From a checkpoint of a small spectrogram VAE: decoder widths [64, 64, 128, 256], trained on struck, bounced, scraped and rolled objects made by modal synthesis.
Rows from block 2 of the decoder of a small spectrogram VAE, named by matrix and row number. Each number is 128 + 32 x the weight over its row's rms, rounded and kept within 0 to 255. All counts start at 0. Numbers have three digits each. After the name is the row's rms in percent of the matrix's.
After each channel's rows are labels from the 100 clips, of 14976, where the channel reaches its highest value: "band" is the frequency band that holds the peak. Only what is clearly more common there than usual is listed. The data: struck, bounced, scraped and rolled objects made by modal synthesis. In brackets: how many of the 100, against the usual share in percent.
# conv: 3x3 conv (decoder.mid.2.conv.weight, 256x256x3x3, each kernel summed), inputs 0-127

conv.76 104:159157165075083137139061056070107064068143137112115154143147093097083124099133107163086131127080123144130127143147099065108125135121171149125176122150166112155090175134117141145128190166126145131110152231157150152193148118134109123151107124104135160158155134123124097110123144126114118134086148133132170134138132133052054148145124087131063123115118119089129124143222126077135110128125
band: 500 to 1000 Hz (31 vs 12.5)

conv.145 092:171136101100142144152136117130126120138136135109148192191181095104134177127171144156118126130124121134108172140184192112118107136142166188145212114146203112135126124140126126145138130165118119108154113134143209129178205133116156162132155120149125177157138118150141081151103195124128107171142184169123152141191119184124109117209146151107107101103194152245116139136098150146148156162103
band: 4000 to 8000 Hz (64 vs 25)

conv.176 092:173121144133136099184137103107134125098179125133141165210157144113159123147116170063105126107134171181158151134159215081142069192114108101084160075133153169107167184107031136181134124084099150123094142116092151102150162085127157118140125093101095143165145124123135140142068163088148132152119158082089137101201110165127145149151121173144137063127141174110172190124098198105116144136127
band: 4000 to 8000 Hz (57 vs 25)

conv.130 100:165157148085094098138133099116106093120108119097111163088157100104112127126067122103088149120107102131115182107154177129124121102098125173180164169139175074100152095140090175201201129150108070132146112143162168105115170139123101136102130130150125088053137116157137081127107168127135088145147165134150085134182140139121078134172129118096082120088153174173119124165193192139150151154078
band: 2000 to 4000 Hz (51 vs 25)

conv.105 099:112109108131090147128130101161172156183141157140093119118105094066140146122125163112136067131143148076079024159125113185140144194164112114159121140121120164092200051139100137122168120098130131116158115076142149181135126150107220181102117140118115165155126173151079122140145100124051104091159116093125164146091141136155081073120162180119142142124169028118116122128096080151194060166086
band: 2000 to 4000 Hz (63 vs 25); 1000 to 2000 Hz (31 vs 12.5)

conv.182 108:105136112090089125145073144088132167129143104111155115160147042060134111161103147057043180126179136072097115071123182152121124144100154141088134176168133082180136126117112157140155075108148121133136143167125116160165117164087158104118113143101152080151153168102067153163129146128120123142115151154176066119151182136181136155125097100141122130094135109122103232149145141090120073120132
band: 0 to 250 Hz (81 vs 12.5)

conv.31 101:136160170095121141118128135161128109125142118094123202142198122092112150135135147112142142154105108120120128111188151115108069135158148129153179126086197149075129099070148098156118143135132147159082182130165186144144205099123146110108151076165068136126163128141140164154066189069102119179151169102137167079136115159142121109177121162124143067094172085156111147128099130164091129165084
band: 2000 to 4000 Hz (55 vs 25)

conv.223 102:179156073072128122134118123068145141129130143084148126115141114131075084130093168132163137108124164130128084111151038167095118120152108086170119151069106048166110075108139120140135117095126136128077173181155088141117101179116138096157075149142140115138152126155177150153118127109104201160143128141101175120126107072153122132099084145167140147169128104063107087121145173099107178147101
band: 250 to 500 Hz (34 vs 12.5)

conv.107 094:210060086087140169187155174098145145079142092121099148126126176124134123128125124143170122101093144123100068121142121100096078164144132090131121115133122139129156097091121136123125094079121113178109160123141126120103126092182137093077105086083093128153139135124112134119077136079204057118177123162093097099117113136121206131144198112129107065066129160121122112101163118188112107129107
band: 4000 to 8000 Hz (66 vs 25)

conv.79 096:166106125110103135157150070117101094121146102101122190135191138187134134131129144125157172099111132142136137093192112110163071085099137155126165101081189132119126139070152146156101154141106140132067097170131173105104191093142151097111128084170085150144150102121181106129066165084102093156149119142137116087147120171100157148159116112122103068086169125134076132121149140106092138167089
band: 1000 to 2000 Hz (35 vs 12.5)

conv.48 136:118147139100179101101090206188112174130105135146127105145117129097208197095098126131112143122135093118110053172164177126115127139133134079156072170145084159142087055132092139130147144141093198130133137114130110128114091140009118127134133132132123164139179080137162095158120131132158146101147155144127092124163143102104119080132115172176157130132168128188149068098100121180135114137135
band: 500 to 1000 Hz (37 vs 12.5)

conv.89 081:143077122123137100123129100170110141116127116118104181124180128094125161093125102121134086109136147119079156143188148130104072109104129143102162116081177167182146124083135104085088121094141153138061104159110166106172175141136145120109128090093101141109152116107142130118061158082101106149134138166145142091090101167164166152168109097120134070094170134147105159124066134118119125168089
band: 500 to 1000 Hz (47 vs 12.5)

conv.151 092:249142053103129126201154125088084103098130127138099185152176119138144120132177140082129152072148185150108114136177173089131106159142118150136188105156177090137151136140136152144102141135098120123152121131118164073111178132124090139121144126089130169118133134109106048173105206128187076178116151151135124143150093195094177108192156132125131109108152156184152181112119142099152137155129
band: 4000 to 8000 Hz (100 vs 25)

conv.179 097:155133211140170121094075138193132125146075129109116149132127158135105128163109132074078121167165116150110103123110240140055129133084140075119091127154131123139159160140132192122085133173134097175123107143140103150135139123064129113114176112066142082136091144147103173222119157137097103145078093136162038118181135122124131136125081097071149119147105144109157210141138123100123095136186
band: 500 to 1000 Hz (35 vs 12.5)

conv.7 097:142131116090096132127098066136174092150088115103148126103121043131101123125155171129090118155061096077140160070130112158140131071186141180161133115137176052096139106143160103141136106156139080103197081169112169099102154143104118171077177131141137109118139100160145073073128088134114078082162197146113089125113121098135058149128158124053129131076131111176071108135113163152136113135104
band: 500 to 1000 Hz (38 vs 12.5)

conv.47 104:133097148132118128097114115126123099156139089159138202133189129149118137121129108115116114144149116139148119140191163097126060127092094135076155121093189156139127153061079123120135142129113150124070141109088171112117194062123119085084132065145057127128138144098114135144059171061112108164116130110110141074145139184114121122156107157132142040095157121126134142146123109084087136170091
band: 2000 to 4000 Hz (51 vs 25)

conv.164 100:149148113099128125143131111108102126094114102131124201147189126161122122104125109102119147113119103090122154086202125108105071090129129142149169140092200085150108093067117133167117120120108086148095110129160196120101206105105116085110151092132091096105117113134141104146072178083133089159108115178119083093192135168093083138183117094116090086088193117156101115128140150117115116172091
band: 2000 to 4000 Hz (66 vs 25)

conv.219 104:089040160123091185119115106145116109071112126158112146090124125125089127150161101133059135130158103202182121160132231133124118163108137153153160151153153121147138177117131125127143101141112079096094133143085146168150156113175102111114066112036129093170149164086122091098123128128138104082041126133124204138183117175154126118166130139103078118129136165126154143142154100093124150127146
band: 0 to 250 Hz (45 vs 12.5); 250 to 500 Hz (30 vs 12.5)

conv.30 078:126118068136081136172152124147122090150076182124135163111125074192103042134129138081156054185095111094135134200136066131068127145128117118100123132105132164119172137137094095123116156101101114105137100089145136157098140113155096105115144137137127119116169140144133177108141123127120122106148086062121126132076130118102123142149157177125063128146112107106187114187056189119180119162127
band: 500 to 1000 Hz (48 vs 12.5)

conv.233 106:157132118155087089169119191121121113034103125110141125110100151164136159110149067159145150107138044188149159110126109126137140131121099068051058178157134098157143149152092070140091106107136121099149114029037149171162136109099097129078117123120116049170117212111145137034138075145170100072146178103090207137129100146167132171133082114155134129103147156071121099141137115102125137091124
band: 0 to 250 Hz (99 vs 12.5)

conv.109 094:169125129137121123113140225122133140119154142089143149161149096149143152116139148109151131105166137079151067121149170144167134131096116124126148152101153139125161125128125081138074086099124131146099221128124143170109160151126161114193200157109165082120124187141073190187136162123142190171132078082089185143066112142132167170143111130172159143155141166131150181140156064106096135152142
band: 0 to 250 Hz (39 vs 12.5)

conv.200 114:169050145110180191191114050112070077150146120140100150124124142077151132055194141144078136148123173164166135098139135143159116092157170154119127096125128138102148127080120067170167159070127078129106153123135121169140141123146123085154096148100148153116157137122133117163130164123187155114091122116113041134135147139062114118155195155190113120149107147126132127146175097192128127111105
band: 4000 to 8000 Hz (80 vs 25)

conv.99 090:129069113138127166165116110092135103189141140145146158082120180136187138134128155094096100097129020128143166125139162119138127138102157112077059090162146105152186159137172196139105124097142070085140102081111184143188148136137135143116151130125143121109103121103067077083135103137104075052056105188082072154088176150159095148155123131104138118095133109177156143126145063145117063123134
band: 500 to 1000 Hz (44 vs 12.5)

conv.15 088:159066095142135095168139129083100153156148094157120195055194138155121092118113126132136142120139150154157149106209104104125066136101120164059161110120179133113128138079073143127143133112117103105085100125102173088095187085120116101106127090126076137099110151095108123156078168073146091167147111136094125112107141171117131147163122124185094046090176111127118172149126119079128126176082
band: 1000 to 2000 Hz (35 vs 12.5)

conv.82 100:128108073129132069140107134113135160081140151136087155152142113103170098091113151132141114165165172104069000168155094062132135186110108055100117101131124119187170106140111158071085163050130117133110041036090104172123133147112151102143084136108141128120116156130081110178134141129124134137145153182086120133142199142157154124094142079144131136147112095106116059128119064170120077170140
band: 250 to 500 Hz (81 vs 12.5)

conv.162 092:150086170101165030186148124141151075119147109095131152158145037173117088192082132083109182109123151167158121121144123055159115112134124114090153096120171072083055062136126117197068135157128112122128158107090176084118189118128138156107154100176135102113155146102179102110106138115127129126135168148123130121154058101128172115160134127071117114118119197135096140108178172145113185164133
band: 0 to 250 Hz (97 vs 12.5)

conv.101 107:107150119141110151109045121056139141114169092162147148168140089155108086134204133134143167116153113168147113111148068092135115131111140085086130079130135062153017084111123109201092133152132129116115129152085125114104130103121090114158145139171126146092148117096171101121123122124171114124110199201124108134189091131062128099114132113105130118119118088122073092105150196126134135123124
band: 0 to 250 Hz (35 vs 12.5)

conv.166 082:196113141077138121172121115120114100155132130138146206177168117130159166097136127102073133091150116164124139133165238102118093141112146138089183109144193126164156179124123155126138113135130122150117100125133190146201195181144141143162171144057152126119106115086108108141094190110124125157127192146118133140133115188121125128198148151109085098128157155188156188105164132139121098155134
band: 4000 to 8000 Hz (99 vs 25)

conv.22 097:184149140110139153106127199132133107052152124125141138124143093156062089108189102092124106131130137102120121124126165077143124177147099133179176096151155091124073116131189028155117104174093097145122188134091142108067137134171147091121094118138127080138120134097161104158119160134123105165093123112166133162171075113144186134159114187121122135121129166140115178119133147105138191124129
band: 0 to 250 Hz (58 vs 12.5)

conv.168 101:136077169127124127109145112128176169131127091158151135160140088076176200143135129095081099100154140115126126132123150146105147157119101116148158148148157139108225114124165147068157163112148140195141033066158127170175152133075135107120146159095154103122130138112059208099144166148066118161148135116182147130119132150122088132133110099118130142129138121078108156152142080113112096178118
band: 2000 to 4000 Hz (62 vs 25)